config.yaml
train_examples: 203450
horizontal_flip: true
norm: "batchnorm"
depths: [3, 3, 3]
projector_out: 256
projector_hidden_layers: 2
init: "small_normal"
orthogonalizer: "newton_schulz_5"
adamw_lr_other_params: 0.00083
max_steps: 5900
lr_schedule: "cosine"
Rows from block 2, named by matrix and row number. Each number is 500 + 40 x the weight over its row's rms, rounded and kept within 0 to 999. All counts start at 0. Numbers have three digits each. After the name is the row's rms in percent of the matrix's.
# convs2: project pointwise conv (model.blocks.2.convs.2.weight, 40x120x1x1), inputs 40-79
convs2.0 098:420500502523465393512503474459445520541531558555467464551538495573481498520487529452537397470514483514370462410532522502
convs2.1 099:511474464499471483476542484469480440482493456486472506413512460504450511500489504554504573445552491411508493587379527526
convs2.2 099:460505469513502570486511437487483553501460476471429464508478479513477500491520490447491511492431512497554524474544488476
convs2.3 100:484460520582539479485547491542491501558521531519510491489492500502536446523478511519537438527452503501525464463395429501
convs2.4 095:441515464506491528446567515434508480517395486438549554501508463479442497490441491484500547509552508500544514498460516475
convs2.5 101:417445492510441380472506480494526482544543539541507488416448567472561481525460546603503482531509505479470547549465505471
convs2.6 096:580495443523419475558506497485451532548595477529467520486511459491465492546495427505495508528450560424522535509493494442
convs2.7 098:493525519608537547416448520491527514527412520469462500474470487470490502488491550538471557507540495520443476602472538478
convs2.8 099:515442464484534531503481518481551492542466484518480570503537478516516521576447525488412512546454438440478504497579496555
convs2.9 099:510503481478532562563452515584452528469511534494547514442570506519481528554564563485530460474534442447483505506549444474
convs2.10 104:430516504512439443522549503473517544460486555505462558536491564471540470521577514494480444456484517545419487568523483491
convs2.11 101:550427457609464551497461553524503578580476524480532498495557536454462484532502534584513572523515482465522507501520501468
convs2.12 098:423447463495509453510494464538506479491491492499528481476497455569454523504470478519469589433498451494440557522501472508
convs2.13 107:530474512518487586493479492513540511470538446536523557479478551502450501437526572472482501526515469477521455503450494555
convs2.14 103:492485543550508510490531452473471552538583498515472437568513440475446597488393386460528504512600490499571496483420443509
convs2.15 102:480556459547528566549547528460509516561487495526480417517412533533479484466505489509547486586504504492481475519521498514
convs2.16 104:505475467567533519590508542482490467549517533437497534494530557474498504525548499420504506533487469517501510478468444537
convs2.17 096:563539474495551498595508487562498526497523448489502492492467485480451474555559470483470581508508525381481516515547567523
convs2.18 093:474438523490462449536476530446447567487545540528402506484488540473528555499534475522504499500448587493595563510533508531
convs2.19 097:489452535571531499550434521484489556489531478551578513498496552544476530500465488456480441553527559521456449507521489532
convs2.20 102:468486544512519456472622475457460517451524508506442535478530509515485600486432533536450505497442498588528566528415470503
convs2.21 102:481448482514502478496550438500540468574545495535579449465539470501541490504556506509483521496486455551525521495556491387
convs2.22 098:490562510496534571499501469587455508514487472437432516470446536567459503515456491435552518500450531488449471568549534507
convs2.23 105:502467540482431478579485506441502505480503543519453419493566564602541502585540508489440487421507391469482481524443457488
convs2.24 101:479536523558457487465455492529509507443474462567501458521483477526516471456527482533536414417573543538527511550470489418
convs2.25 094:548481489529477532430529490498390520422449501527561515520490440541519522462443518516484441497522496544512442471548461466
convs2.26 092:551585475538532554541491545530509453504479489517540472515527534539499492589494553468443544517528441397469441463518487426
convs2.27 105:536474546541519454500530468536492554572479496501475523509492494548505434558452480525496546524496474416476446573565542453
convs2.28 106:503585480486444460548502537462523568523535502536489528458532572462532430432509480500555490552522547559457540534533612533
convs2.29 094:485490535465484481515490542586516488503510482496474472414565482503506570530464519499538457493522502535536440508476535529
convs2.30 101:495487504542499433503476499498455475537513479456458466437495520475493448489543485449467544500551533467475500390456504536
convs2.31 097:517508572454521447548530497496463485576469540493501477488477523526541513473544488529454506485572563513569505513511501558
convs2.32 090:532537479496524501520526480472489490526496540514445514474463383474472534520497469440482523508457475465490536458448532518
convs2.33 108:484429518563532533460510532489507583535533482525465570553468497538498444518486516561466518505467474472522512470517495438
convs2.34 102:507505427547447498460517526443578530479453540510499507512508461555488465468516513467570532511563505455496462443466524508
convs2.35 103:497488453504509575433592509491562543486510529461497522541527501488498483438501412527488571504473512503433466525508563517
convs2.36 100:481489505542534503483483460534482485499518529543482535500539528506459471532471531482542439448511523449553513547503475610
convs2.37 106:470478506462530474447481498562510501391466464423534487532509502455538540482514556449453490468524511509535516529429548501
convs2.38 102:514521508517583487492546513497520563549612460482537517541537486466453545546537447447557461435543450504501421437535510568
convs2.39 104:617529481543482575527449588532453576554482509472493425494503492516508490497518531537493546525448474449457499516482471561